{
  "model": "multi-label image tagger",
  "dataset": "small renderings of single solids in any pose",
  "train_examples": 395000,
  "image_size": 32,
  "crop_scale_min": 0.8,
  "horizontal_flip": false,
  "rotation_deg": 5,
  "arch": "vit",
  "norm": "layernorm",
  "norm_position": "pre",
  "hidden_act": "swiglu",
  "mlp_ratio": 4,
  "head_dim": 32,
  "fused_qkv": false,
  "bias": "all",
  "qk_norm": false,
  "layer_scale_init": 1.0,
  "parallel_block": false,
  "dropout": 0.1,
  "inner_norm": true,
  "drop_path": 0.15,
  "patch_size": [4, 4],
  "conv_stem": false,
  "layers": 12,
  "width": 256,
  "positions": "conv",
  "pooling": "class_token",
  "num_labels": 44,
  "init": "kaiming_normal",
  "residual_init": "scaled_by_depth",
  "optimizer": "cautious_adamw",
  "learning_rate": 0.00094,
  "beta1": 0.95,
  "beta2": 0.999,
  "eps": 1e-08,
  "ema_decay": 0.999,
  "max_steps": 14200,
  "batch_size": 64,
  "epochs": 2.3,
  "lr_schedule": "constant",
  "warmup_steps": 280,
  "weight_decay": 0.3
}
Rows from block 5, named by matrix and row number. Rows with one number belong to one attention dimension. Each number is 128 + 24 x the weight over its row's rms, rounded and kept within 0 to 255. All counts start at 0. Numbers have three digits each. After the name is the row's rms in percent of the matrix's.
# q: attention query (model.blocks.5.attn.q.weight, 256x256), inputs 0-85
# k: attention key (model.blocks.5.attn.k.weight, 256x256), inputs 0-85
q.214 089:170139152139121121114117148132129129096109119087123094064148084098165157140116123112115133144130138149118171140165137120095121125137112170150141136117099155169144114114135101161179147112182131163107107178123141144106154115136115138189144145117127127128125113
k.214 093:115121126099113092125141199094106100152110126128105173114155120161144145182094091129164140107118125172165120174131128119144131139125090117143094091133143142097136178112123124138124131140082123113102116112118121099091112116139145120129095152135108103150128160
q.215 083:061111103166132131162119131110117131159180131146131142149142123165110112168173089143129133106138120144147138138140123121143121151114117161126152126124184142121110167142140103130107147112145132118094123114154152088092108140119081178081149157180132135117113155
k.215 081:110117156144115067151085145085167140130136168122117086113146122120139105107141115078136127109127103102140150126155155131100113118109072173131158137145112130146136147154089129139120150100157143147136112158129133143128170130115100204162155110149160143119084135
q.216 086:164128185152141133107155130125134137106095090066117080120101115112141165114119117059117118142144106113105110142161140127139089100147093136095124099124058140137157138122120113132152138125159140142169101168107138146142134146133132135157121160121115142134152124
k.216 083:153103090053138163101128156107144122092125125112105139169128141177124136121140111139208135133118127124142122120155112121172128133130103100160123143129143111087097148114111103117134135123122131121135122104113092089087117158116152086128091157128146114132132153
q.217 073:138110077144143119147121088117056119106144084174153172156183162136092114132174135156108137120119155127103104128117088169155115122127156155120115106142176117129115082117114152081117156117145160145119110142135130158137119090126108134149099124135123168106094109
k.217 078:126191098141158172131130136125130078128087124133138104175111130116121132141149175140100156127141123139085165145106094135120134123133138143157166139113115133142124093145167090113141155135156111164136129148113145119116108132125102092103151153124127120149111102
q.218 083:080105097171127121153126131105081101114160123156144178166152150152090106157192132135097129104138130146124117151135101162150124166118100157116122080104167117108109144138108133117110165114159147122120101128147135136118115111135109188108125145163140156109108136
k.218 085:101168112132125122129093159127150156117098179136141100144122129118133110113162167097150139111115119109100162115127128144112115118130109162143157131118110141182130134140103118121135145091167145181106093164114110146116169141112101142138163126154168150107065129
q.219 126:100074124128153143165118117098121149126129123148144134149135180164077114160180140117135108093136112116118071129108085162180127112138133124114135095123153133110113122165124147077089149118130132110129134104141108112158097140118124136099095108172116157103108149
k.219 116:104131157149123140138120134136150102082134155126137120132093162112132099119168140110125123101121093136103164116155105115121140115128121162126176194122133111146078103169174093094135156126153118155140122168147132134116145128120100133116123124139149173108101145
q.220 082:119137138086112107111144132116146127122104156158111125135132153142109110128126179138137119136109128139125109123088116123143156124131158096123115138121139116102152125153128149123130111153059127112165156065118094169149107151150206108097124084110138120121128109
k.220 085:127113138136116148142167099176095158135140149154152142108102134125107117138113154100121139116125135098105147110093127139122133113152195109073082176153147145171124110125123136112140090129095127109133104142150096141157146140118154121108143087137134139093110103
q.221 081:175122155139152155110150126142132143116092121069148088148085119103148152094086115099135139108150114079125103136147148129138118090139111091094115118138065103123126104119132132123121104160126143130155129158106155134163134128121120107155121147109106118122159133
k.221 083:177133106098148195101133103126137116075137096113110137156129138126146125105140126163128124157137134149125124128157098119166133140121128081137157130115119104078116109115144134120123152134164127121158153103114131117142120127117128106141086163107131112138171137
q.222 120:082101129136137131152133120103121124108123143155147143158129187145081120140171162125125099085138115116117071148102094155180143119133133112114116090123152115101120123155125158083095141134134127121138136108133114129158099135121144136097103101155122157107120131
k.222 114:123154134152140167131128102159145147073123171134148110121088163089125098097159157119107133116127111123082162113143111132116126106133159143111158172127117113169098095145160116095125136122160120138130123170139113152149169134127114132127135115119143176101114130
q.223 099:165133114087108152136102126164124126143137130121118177149109159144122080090115138152129149160102140124131115082124138125130146165139155072119102147134089113137111128121117192093110124109119109111122153134158106100123175103146131081121101110106141118162136154
k.223 099:136137074153123155148129059168136125146133084123180110144116110134114138097138164168061119161129166128115081088107120123114133138152183164121141078087146090157106085155163132139125112146112139140118165136153170145145069097151103086089142119124105130111159105
q.224 088:114128128121160159077112155140127131115124130128140151116117072109136130131141135171161137132165154108098152118113095160086104111129112115104132155116105109107127147150160166136165113155112145104155147137129139100118155127142130143166117114111112107142110161
k.224 093:119129142154117148104119139116090114095097168113129172148130104145109087125133148087139136138100075147095182130129106141104135165139081099109112119094108130142107124120161138139147114125122129106146093146132113161153142099135125137146117157135135141086118103
q.225 092:095125151139164159084130144131154149138118144135153156117119085128170115140160124153155142140136127158078156136139078170097093121125077129094136147125143127115119145144147155124131132155112150107142129160105121118090153108154113126132113106106128123127092130
k.225 099:107130135147118142082122134102119126091122169138114150134137099135111084132143143095132134142095059166078154113106114144084136161121120108098129118104122143139116130125148119149151097098129138130132119120145143168111140094122151134142116136121131137092122126
q.226 097:093098145148162152111110104119104139133115151144169157100135128149197107147147112140145134132104125142083149156136064190113109147121080171097132163145145153141096143131122123117103133111129118130078077179119084117096122099149094112112154109153129129108098145
k.226 109:115143155133152132074130105110157137088136148102107109106125111147119101142149161116099129144129070138089129121110120129093154132097167134123167104127126151095124137101145099142150123127107147148122133099147178177141143128127163154139129152116110117124158121
q.227 098:141112125101160157076104142129141124131116128101117143111111089128122119118131134156178118143166141090110129109130113135107116097121117083115145147142068105106150148175154161126163128133123116101180137111110151126141156133132152132154114132120093090115142168
k.227 102:141145154160113124117126123128096095110083139094135177150123125163095095115138139103110126127099101158098176131128106133110146165147089110131129114086119112143108127145171142121133119147115121120165090151129137164174124089150138103123118150151115144109127086
q.228 082:170079127102166149089097100143135111148077112096137122098113109168149122098147145139160105168138138098111128097133126138121122110140109114102147148156082117141143143174137161125131152104119104108165095119102107121118128127132150063147116125159089086097150159
k.228 103:158148146145136114110136103132122100124083121098134154135114133167095107118145143105070129132115111152103148132128121117103175146140117131141158110098127091127116127138174130127132142175094122122172098135133178172173125106142158111103120146148083125137153098
q.229 089:153086135119185168073097120140136133140085126103145137100107091147164118117142139149164127154132123099095135120136097161104117113142091116082147159154084117139136145170139153124134146122116101107152091136092101123120146121147131093136128108146083088106138171
k.229 110:142159160157134120094133111125123109116087134094129147133119122166101100116147151104085130141109089148094159126124115122098167150133122122122160111092119109121108127131169121133143131162095125126164100129132177178169131100147162116114122158132098130118150095
q.230 102:083100136158182175090102136127119156112132169150167166101129086113174112150133126158153145135144140110080154145117085185075100109120077148095135173141114127121115151140153113144139117126130134107109120181131114122112152114127102155142146108123115115113097158
k.230 108:110124157135131152085122127106114136078121163123116141132132105149117090127141161101132134142112058145074160113109113141083145154120130106105137115104117159124118131107164111140149107129112144135121120121136149170151138120135148138150135154125136136111145111
q.231 093:160149126117094076179165126129157107152115105114114094144134172138101144123127129095078119121101111162167112116146170092171156152140157132164114090116157141150123089103104111125108143135131132150124123110129126139137107123123137102092124147135146145141140079
k.231 099:136124097100131111159137137138145129178159085153127095118122137109144172136109099151136123123143187108168081136131151106158105092127152153150124147165136109125148128145093122127113137120141126133121142121126125085087125150115121120109132094122123118151117158
q.232 107:142165105108076096133149161116130108122165112118080120163119142106072148118097132115129115114154141115177110122124185062149143114120184091163127105115118106101162138128140140139159112142125146121169179075146177144156129149109160160145115151100133134138157107
k.232 122:133111103118098128187129154143116123155132112151141149141144146097137150124104103160153127111132178126155124139149129141164096117149101123139088149138142115156131122149102164105106137112149115120124136157113066073111111124127087109130131112137149134129101131
q.233 109:129181112122065094146160161111100101116197111139089129168130145098088155131091116127124120092156149136178120137128171068153133134109185117175112101105139124099147134105133138139149110141135149128142176089151177134138122137113137167148124164094161147158140103
k.233 125:123108097116114134175128149139121133137154123146136134135135139090145148132104109152175124113134173108153112133146128149159084115138116122134085151147132133145144129135088147109113127094159132122113139145125055075096111131120085121135130114122154129121101147
q.234 071:106113135120169144119112105127086116137110144182151148124138110159198137115163091176148124157151165122111169115129111150114107103122092159107148169126140144127097155147145138137088134120120150133104113164115112080089131099132114118146109131170129112115070144
k.234 067:120124128127140149084132097115146107091123161134114162150095102138103092147152142100115119145107100137093147124122096131108154143117129125137170113115140111128127129110183124160122152149108144093133101126156153164139127120123121139125126118137118110125139131
q.235 090:161082137108178154093104097145150125156062120096150121101108108170161117105159146123151118167125112114098128109144107154120124116148088119093146150157100119144125129173131149119115154124106105118158082133086091124117129124146144065126109109162087087103140156
k.235 113:146157150151131116090134103121129106130089121100125144135117128170101106118146145100071135138116100150105144130119118111105174150132127133130167108102123099120111128133170115136137132171093118124163103121131193176162126107143162116106117144140097128135151103
q.236 087:077118129160152148123117128118120149098151204158158162106148103121143111183137120156136135133136146101108153147113101170099108109127094179115124154165126148127139151134131087145152114104139141124077115195142113142110151102112099202130145107123129131113093128
k.236 094:094107134109128155136118140109115153080166161140120116125140098096130100144117180130160152140137057123080158125093123151096111127119156123094111132146116189126137124099132122126130114099132151154074137122144118121136146152121152172174166136119161127128134133
q.237 088:084115118150143155108113136119132137123148182134157167126120100124155101167123123136146140131158160087113152149106105153104106115127098154130138171151094126125155150152147086149159115113128158116106119176133118152116147113106108186134142108112125108105109138
k.237 088:110130129100115156121118141120089136061155158128118139129139099107115100142095184142162157141121068128073170115086110158093117143117147098100107142126130174125115133104144130122137100105115138158094126123134117118147137141128135153162166162124160124128133134
q.238 075:115097149136177163076107125140127161144089126125160166108100099150193106107149135143152144143110118135082150139133081175104098139125054123083161160136117112143122136142134152113112140120123120109128090156102088115098141109144101083117135118144120101119114160
k.238 096:129149159155142131071126105124132127106110143108126133121131114167105094122154142110092130143120088152089142110114111127089161151118136109120165114101116119116107134116164117143152112145102131127147118118136180184164136104135151125119111145122104131111154106
q.239 092:097119154149179176072108153128121162137122133136153165124099088118184111123129130151165161118129123134084147151125082161092101122123065118089148165131121112125115140129156143128127120151116134097137124157104121108108142124139102120130129110118117105130113157
k.239 098:113154156159125149064116129113116138086104167122119152135129105153120094120141136113134124151099078161087162109113102141091153160113116099106146125091122136127086140110158120140152103123110127117140117123128152179145136100139132124144114157120131144090141108
q.240 086:110094142140179159101095117139105138128102146155169150099129098149194118125158116164148136163122140127084159133131083185098105117127076163092141165146131147135113152142133146141116138118126128122094090170111100104087138098141099109132137111164117110113088155
k.240 099:124142148140144138077131104112130123095116152112123133130111103154108097130155157095100134141122080146087141122113114129093157144118141120117160109114112134119122136113165116148140124142109144128137113118142174179155136113132158136132126144121107123117150109
q.241 094:187142116102097087178147095149138079131119107114107079124128141137075153101133134123086110153130127127161114081137171099150149113132175120175107095122132146135127102116113127128121135120127127150134135098141145114143111142121158099122113153154128137150144107
k.241 090:169109101117138105177141119143133103194126091124141131136105137131133166130129091113109122108153194100177098150154154099166126096148109159171118121158129096142162113157116142134101158160143125103146121141128116105121120140115123116094123098152103111156112138
q.242 096:133132127121143149096119144127137116108136140113111136118118080100103140123133134163152134129180145100106134107121122123089112089122141093132119133126088122093155141147165152126183104144128137097182171118138174120140162153129154163170110134096102106133136153
k.242 098:134110125158100126146115165116065110116102153121133197160132116136110090117122129101150131121098108162112182133132109141118120170150059096121082122091123137163121125137150164131130114118135121103153098164131071136147114094143114108152113143153149145088091104
q.243 077:107165136137079115157161147111119122109189119121099123158143154084085135157085114112109146074126121134165103143112151090151147146132173107162103097106146139106123115084123102127151092149136136134127169104159157140164126155125133190127129133078147158158133112
k.243 096:113114108115116137164127154130130149138151126146126112124141136087159150127103119160178122125137155110160119134140139140161090117126121130123097146145135152132137124120078140120123126094157123131103150133117065077100127145128095142142133128116166133121105146
q.244 093:181109104101128116126107141142142120122085098110110113128123121134084130084113165111119110142135113099153112088124178092128157113138152086140133129119071082133160104161143145134155127120124105113182148081130136133169136151106178092149104145138103103122165140
k.244 106:163138140133121100161132122138099096169083094109151163142112166178115142104130108101106121112135167124155136136140132101157153133162085125150120122101127072134109125162159143113108143187096107109171094153111137132179110117151124096092119128153094141141128098
q.245 099:098114129146170174085096148132123147102126148131129153121113072095141120130116136161154145119159132102090135128108107150078106103123104100101135158123087110108126150139173139132164097137122130098146161143133146108138150140129123160164123118099100107126134176
k.245 104:125124158156108144098117137110094121091093164116131166155127114151123086109135140105140122141099083152101187115120105141110136166132079095106123116086112142138100126117168133131141111134124123105141101143125109160168125099151120119141120161150147152081122096
q.246 073:116118143116157132121121111138096115148113120161150153124127114158189135116175109167146126159135160158106161133148106161115102125118100159126134148114165145134108152144132158137094147128117150136106115156117117086074114098144105091135108135158137123137065136
k.246 068:113118120144145153079137091108151115095140162130119151132104087134106095157155129093100125135123105153093126117124110133098148142113145127132160109127128114135142129115165120172129141126117144106141122111160163172127136099117139129117100107131101121119144142
q.247 085:078147163158135119150136138100145179157144131143143140152121149120161115162110116088115149106095097160139121181131125114158127148130086146115138144142167139138090099090116081139089140150135144122110121149110090157146117126118081139084133105105153148122136086
k.247 089:092157112090127136108123170126155175120157124194116093115144121095159148132119110185167120141106124126131098102115137128134113108086173133103143168136152163112114138104084095121117116096142126158090167103112140093075132148128124131148152119100176129129142158